python train.py --crop_scale_min=0.4 --norm="layernorm" --moe_every=2 --experts_per_token=2 --layers=8 --target_momentum=0.996 --residual_init="scaled_by_depth" --shampoo_beta=0.99 --max_precond_dim=1536 --one_sided=false --adamw_lr_other_params=0.0019 --batch_size=256
Rows from block 3, named by matrix and row number. Rows with one number belong to one attention dimension. Each number is 128 + 32 x the weight over its row's rms, rounded and kept within 0 to 255. All counts start at 0. Numbers have three digits each. After the name is the row's rms in percent of the matrix's.
# v: attention query, key and value (stacked) (model.blocks.3.attn.qkv.weight, 576x192, the v third), inputs 0-95
# proj: attention output (model.blocks.3.attn.proj.weight, 192x192, transposed), outputs 0-95
v.54 090:074109112101064181167144159134097128148137095095136116194172170070126152104077144101106137081123125199045106098153144162112162117142130118088134115132146123128113189144138178078110085048119123118134208111133152118104141171159096106132146120099113161124120150151113061106116116171144135124
proj.54 091:189152132164133143102149107116097186115122092184124135063111113170160114143146152162121093147138157083184197139097102117090077128153158124155132115135130122100159078158141095159148148177090090130124020138118113151212094076125177184081105156163123149146167089073085140132138167109067162123
v.55 089:103139130090136151083140141134130110093143156128161109143126102130108141086051120112098109111183073154152115170174095132081194127084070136142129167094109154194115091154092121133157093138177133080162155116125128160098089129114119172081121167142120108103102150130104177103163088134171170119
proj.55 093:149159074155111120135164127125156104087118077166161154134141160150148119151145168099166113153102165137129135144122179126143125132217188174122136116093166120086153168119104198151031150166109125158131157100072133112130133180159110105159157150141170135175142160156127101147140144073104079140
v.56 079:133091150098083119109148119128117148116117110126103151138148125120143145150149130152111100114165141153095082170105116172106079128155138159161202115150094137136108092122133151159155126143147125172186163137135114165109084147138154159164163164096138115088137084178104136091083080092150097108
proj.56 087:101166116152125164114103118065153088079121142179139133122222174160139119102128090138083129077127130119098136092123104086194137165110113125077043178090171122107172122111157090123130128164147130153090128130079122156161197127142080109130098043174129149159131163142130197148150201152143204145
v.57 091:148114109121112128127195103153128157129121117138171056129162069159161145084142163088105127208139106091094097146067171075086137108103120133164082191158109136109175092177125105104154173178133118162175183203199097068095099136080082103119132152117130159168146097150113094095159164126126147132
proj.57 092:163136105145100184130144186068123123079155124169133108130141097151149194142136126183152072096094200088128159095173121162104138171155127131102147092095175206153100154110142116121149086105135109139120050113086187225135130151156150119143117119165125152120155099132137146153044090142129087092
v.58 092:141107080111156095103132097144086121146123098109152154177104145165127133104077048091146112125111157132178088151127147125138140125159066118071111090151136134139112159166166086132135116166129141138169185131136152121127072154057095178177076173101141129150153111176129112106114080109184126110
proj.58 090:152146161166174106136162176092175154139139130160106109103118042139141106136147212127121196177135131168108194143131127135125081156138145113138139142047118130142105068112146194107131099163103146143117130114160122144090190119139108114098113089165169128127119105094130169169156140139138174155
v.59 098:160089140069137166135105165135154125138117138160128128131092123110129155094134089136127083115113062093097088140111115083143148188181157072156108091205070120121130072149141166101069110118177096136115185107172127130147131149123123193066094137141148077114103204142150134104140124189062157129
proj.59 096:052210100179054124145092137061136132120136132162106142145119174151093149111117125105174123131107210174154127096112128108091128076066105178135129173076138125166134185112133099131196157123129124105126091145086118173122118100151117078157140149084114125086145078137096146129168112106138123146
v.60 086:074097149097172166181153092143097104097122133136128132105087099114088131158122166155125135089128053146120098069173121112141085072158153138104094133203165103121124108136090088141131123128172160053126177173108109124117095159091117100115171105128121118162113136141195186109133155107099192180
proj.60 089:180132134161145122128129176144193140150130113121118096121123152143152144074115088093081089141135160111139152140138116171112146178125133121116146110135095148103158166147163066128134162099042072136103149151123160125143123120165113149125136109100137148125143085082068091143127110195174063112
v.61 087:153140044159106122084088171144145129098159111151171119162126123078128096149127076106166119133122175044096074142106150104147106082153104094115092137125104149104112175113116046106144083123146179120172103121148165123201155123110122107146137086158167142082105118130085144115110195080186101126
proj.61 089:037155162118191125156173125110141091151117171097114133137143152139110145083122132121181159159159086146176167124135083135124137157123082147137152130118090121140107149155138200136098137145090120145089154154096118167160129114130135134104071154187089167108104180092121170151135079139076121143
v.62 090:097137089143092143102175106121117093111125150083115156143142118103154164131127136133107151231067147119122112155168148142104104123174116108163128103165165155133111120170169118205168107188147135083151124106186138153136099068107127093099141090140212161172171167093112116133095084119110141123
proj.62 092:178133096104145150181094132127149161196148083126051161149109091105161086114174097063119144034174109118108096098121104114127149135139156141102105152070160133101112121094072140068153148071144128187117092156067124162124112153189109111140087099137051102051095118123139146099187134104127068130
v.63 096:124120146144120100118148195098090151095093184131172139119103109129182152106136134129061156122113083033114125114205099152144060173118154136176123106134123059095178110189136137137110080109142132094106133040068137079137142130158099124116070139113103109088174147143144157073169118042152130133
proj.63 098:140143081106095189178105089171072148179119078161108143108108131099074076185104132095185082158078144184145099140125141113073121061111129130112146124158144144174063178101130127178139180149161143173179128166139121139134168056091150122145093161153140108140122138108094112178049108138098135174
v.64 086:109146188137096086148157156115099088103163182142172119125095106096146099131130160130109118167171165157148145116126144175116135144137130157179092133135201117114124130126127125117128086130064134059108130115144170102078108108086139073081089102107110145213142155171188169083103155140157134054
proj.64 084:154095102099144148089079145143111132126093109088136088156145177117178126122146087118138105078082102088157106183144105094126092156132123140130133143099083141095080104101159088131148118069154161169152074109101161145157150208196101140183147139183140089106146126077081092151143056106071105133
v.65 081:107161187124148146104068126114098108192158191109140115090064137165089135178137134159147158164134122129017120121084106126102116140134119180135130108086058133120173178113124190132115144137123175158096108143103171150073119166065107163148134134135125178123115126127111162159107130150205126060
proj.65 086:168122102159128152084143101168084137093063055139111099181135148064127099078148117177092132135118099147213086129100147093134103108049145126148100131170169066117126068130175106155166132060130118147166138137125153094173138075153146103153175118099180097109134180151105113117137143134130157201
v.66 084:110077145126114101124107159090143143185062129116113080112088082179113156131189074142142072125161067095143160128111116081114125096174100125123106113152142163078146147117143103131124145143136123129126165176123110057148086182155175155139140145174108131093134167100117226101200137139104105158
proj.66 091:122185124129146107116122121144193124074147138183147152175112171116133101133111145098068143097074160161170099069092205172167160088062103121130127122118145142155080158138084138133102137150131150108098130125129090167088157113092097150115152138096149168125155152203139075151099113189163122126
v.67 094:157088136139137152139161131146132163125123121162073118093130143136103111110135111138151100150121120129099077144149090066123130174081200191076179096148116127158142078119211151145141144150184083101108139080111197098159138176095145076099112094112185139173128172133167099093143120174155138231
proj.67 088:137160142115092091178111094124097070159160177121154193127121112086196148130145120106124150116170119140101136138108115138114143110145038156166132117119101164135110157130095096138109133131073170121130168122142061182075186103121059150107137145188110155070147080062087176153144151097109143069
v.68 085:084124143174088099086122121123139092133094129116183126150096097094108131078096128112134037171166143108160096130136104123142121152104097055106071109139172184150112071102128184139055105111098131128125153152099161074137105091124137138124024120106167091090110138112150101088147143092144141165
proj.68 082:192131098094145124198121170096194125119154132163088128149155131121105109175157164101103195066105107133091115168121163121108107135099118137124160153097138097141109168114146081128101134131181109117175116130116097182099109141105097023128175138124100096091168104136161134180110111135125139126
v.69 087:157157083120118120158155064126092110130090148159172145142071160045133128112180114141148139108110088104125157088117198011149151120154110109133147120076181096077216118159102147169158114078051149135119147110090160182144104107061177103198175134140164118109136119120111146162122074104121082124
proj.69 097:122105090136167145113133155137160180213169140123142113136112096154096128114081187102095110119135154100120148175159122209110101175141131151100112133153104111195069155087122108104101133178202116036155122146147139045158118152190110137145099101152079124147149114113096095084120133139143185175
v.70 093:119208215118121084109073164184120151143062132120126164147106190141151099126115075163079098124157102090122126146114131114143130153151117140091182133110100131095180147134144120135199168072071167150090134179100111130127072130135145179129144133147106136136138154179133167180142102055147155152
proj.70 093:131100066137169166137177067066110101108135138157144116147102097111143177128145112078181182098067105151149126137101120130137131146152080138120053112147158123137098121113147129135063143224161111135144222094130110071104169135123135090172126137154188116140143174099138105138125128161114116140
v.71 089:060103119174123128176072099138150093174167132117196175090100109115124117101169103109132191134144138151142184166136122170137116118137166086122128138149082113118181148165087141137086132137172134094102090060162168116080166167148127084147167088118114164123111146130099132166068122147107153161
proj.71 089:128116167103123077095168159145084130094119157173020116165155130134068131137090177143149094121143119105107144096109169094104164110178099098150092145148142152120108148123129161113157150088077057126155150124108127117176147137123141173136137103127146128161135103189183113087143137149171136152
v.72 082:114126137181149132050071138123117070129167074086064163085107165142133094136143152159084096147153128203144165137131176183116145090139122101141167143124111188141140107153164076126156142109089167151163125118181067098124093169186121128090126139134104129059122103140155103090165161114182110122
proj.72 089:189149091075111099179112136153153113150064133136166104135171102085098170112134114099148151098112150059139171120130078098073151161113161129116087152116086083109195137102093127125107079108085122106142091106153153155144140129092196133133101102151127110190108147125136134166059128124095116117
v.73 095:173132162153112095134126177160164146112112131139086142128114088162146122128091096084150110144065090063188112167161133059140091088079084176107135121083132132129136107182128072072131154109134103139182190085142144079139163105109115124164123108126145104193095126153139173087189134168142111149
proj.73 100:098095153097164103099144130154127105102163144106133128165093143107084112150176207173109125111125153232147111055136089156156079074111090122085144111126113114144125178123129185131117102155137124157100157105105100128093088141142084113070125120099192111086154072123089116148045078106121140093
v.74 091:125119107117147146146144145157120102143164151109117129140114126104097119119090072076136147162140122096131101124147139121124125126061122128127103094119095128163103132159123123058133113121183147133109157114041143101154153149119101090093139017153166144184131149146126171103143190134138161174
proj.74 086:134148116171151093131147147121150154108097143175121168139114109122167101168111138160148116138108144167154192125133099053158124139128085082145148149159132113107187156137121108183082157120081093136117146139155120143148148140098137194167080178046090143074186122112110137140157079159119126163
v.75 083:102115133164125088154142117085122080162108085087123160160081192096154199187134141144182110093114090126182141149123131137157125068152161154120096127107134185102140165071105116067088116171171137133132174104150093091103086055135131121132109142106127157129113213124103125141109114137126129102
proj.75 084:127121151109114135102104162151143055092172155099101114153137070151079054132175128092091146166127162164090073125087131106071102153130066165144136132162123107096134078124095148167110181123035128150134096177130101121064106141100200136160140082097137162097186074140153128101129124159194173165
v.76 097:100121136171096135097089171116136080091159088079111125102073182111141098120122118086145119170063167086075119115111152121151137167110158087080104106138150081082144148135123091130125135134119133105144178103191157087126131127175190093156101146115145172145108129102166090171130196188130094135
proj.76 091:083099154146125068151149118128076175162132171155156126194132131131085190150145194150128123109140098123171096169177119123111088166141106194146126137091096115180084195120175110141097107086143090144125135138107136112059152127109069101082115167149155069121179150131125129118126106063131159150
v.77 086:169073144100150101172129190122098152152170153172102117124119223077112127162137104161088144118114113098146121185065094158152132131163084131140069106111175090119177166108132119123183057075151123174104137179143094086156105123183163128123090117122189171109074167110111172070119121152131153148
proj.77 098:049150168133116160114084111146155121165132118066140146122192139138158164166117145145113121160096091126142166139121146067073133138096177140107143084188076179140145115118153141131113158200132186132126122131165155147077133206142153177170146167187116114094175186103176086148159112123106169117
v.78 086:097140153113104145152197135193163123170117129131112103110165136138169173167097096157125140142135098144115121159118076131067140138128118153086157160096144140136123124140116120053159124176148143134105107098106157142119143101172209096199127121093157127165117152137146148152134094136145134147
proj.78 094:209159143125160125113116089094074166068112170089201127126106130116070119097163156124135090164085100083081136091126112114149076112136137149145133140173133168128165134092101143116068137091169142113113134151147100112138115127145082143105148161169155179159136131125112196104149108165074113063
v.79 086:116098153084133152150110132100155141154107089103109091127102143152079168132099123118121088198082109138107112080115132138181113154094160114132144042110118124139149114151084117062135136155153161122126101102139144071102068166172144134093097156129175088137100121114164119153166104119096161151
proj.79 096:133134093106119102139144137095162110128170139186126182099106133118170137138160123192130199072132163119115206169145145193061110137162094167120132176183111109088134139068145126197109134117131119121150122196110110176153162028116137082135179126121146186084170179105065115125099085172165130089
v.80 084:141147080083176144180160141160106145136111156083081089156124095127154100102134130071140113155062108115148159164088107124129127085068136167142101101181095149185130131092115132131120145121123070153143110159118129104140132187145122110118094147132207140123200114204130139111057100142108083143
proj.80 087:111059126170072145109124128103140100148136104079119155094111117146118188172163138094082106100114129134109096130128147126108127110186096095103125136091163129141129183132147107150128131187146123106118163089077159151103179146096099084107179134058091132087085162130186119163168134093088134134
v.81 104:119084121182118107089123136143110072061098172133134142136109078092101142145183118130176170136116183141150130105162180165162148134097109091099118092115121139052109157113111115132156104161172098172173071148104163146150170129090143098124091088117120140145097067127113167124045118127083094085
proj.81 096:140088164077129151155134162115143179157149164070114133197143181140141139104117127104067131144097127090144068135129146132105075132134118151114111175068071115205174139137167156182122133127093175122153114096115123105132101110140189103145156141114182071119087143175191090168207137094142181122
v.82 093:102111144150104110093102087124139163109113115087069142137064161072117144141102127181152117146159064127064197172151182072172137152119139149165131143150155102143114180120171148102146101114120098122175089135176203070107209154109162112125137083180143158125147120122137094094143107163140125103
proj.82 097:116137090089123134103084153122103056122115123145203124072173108149117067126136110136081110121151157071195112172133121138084083126194137174100107189133065156136102092172116146171137191130131160147109172128103044194191082118141154155104112177157147139085152104124119137145145176075100137170
v.83 089:127159163122098096100174153122132115159109173105136078139172081086085110064139182147126124077140158122150170132117130059126183145196137123171088159125140124148051126105070110103132135119133103125157184134105158141144091111070120127127101150169141145170135159127121129129109092156168096127
proj.83 095:109090108118187119113127085141110120132180104137183123153102141158126117128107084150120124187122141061139086089161131131115108136081089101139182065156151160119121100099206111126118133149178123103130121095194090145074191184189103108162133161133079087068064118142105088138105149061090120191
v.84 093:089156159133166161125146094129133154217097126178149095124150177130139128129157127117134152074130106108161126122147116127149169131164121150089167125127173097140148192129159107090175093137096103159106116073120152154156104141125166136148136185091159130170110141073095110156104082124110183100
proj.84 093:120086127184109108127086112087124173090129125134099191152171145126090117129056078114090119129087101122105113154134097080130104097101149117131079146145064180134117053106127147150083145104085129134159128144119115144174155134147134142146152079205104187132121163097117132102130153107132078119
v.85 089:180139145126143153094138142175117075172071111090111165158110135129116179188112115084145200143080067128185132169114130156157161105119101063105174124129156128151158082037130144180092097157098128129106121125164137100214138099063095099087120156111078101070092085113175108108128140109142147070
proj.85 097:184110101155103148201068116096133131127080153064128093098156148092134122089174122097096150136131167113091147132077117107093128156113093188116090101127069124132112121167118126129153140068086102104123142146101134094053118135095186124114172151132149124110103176163142098123118137139108100121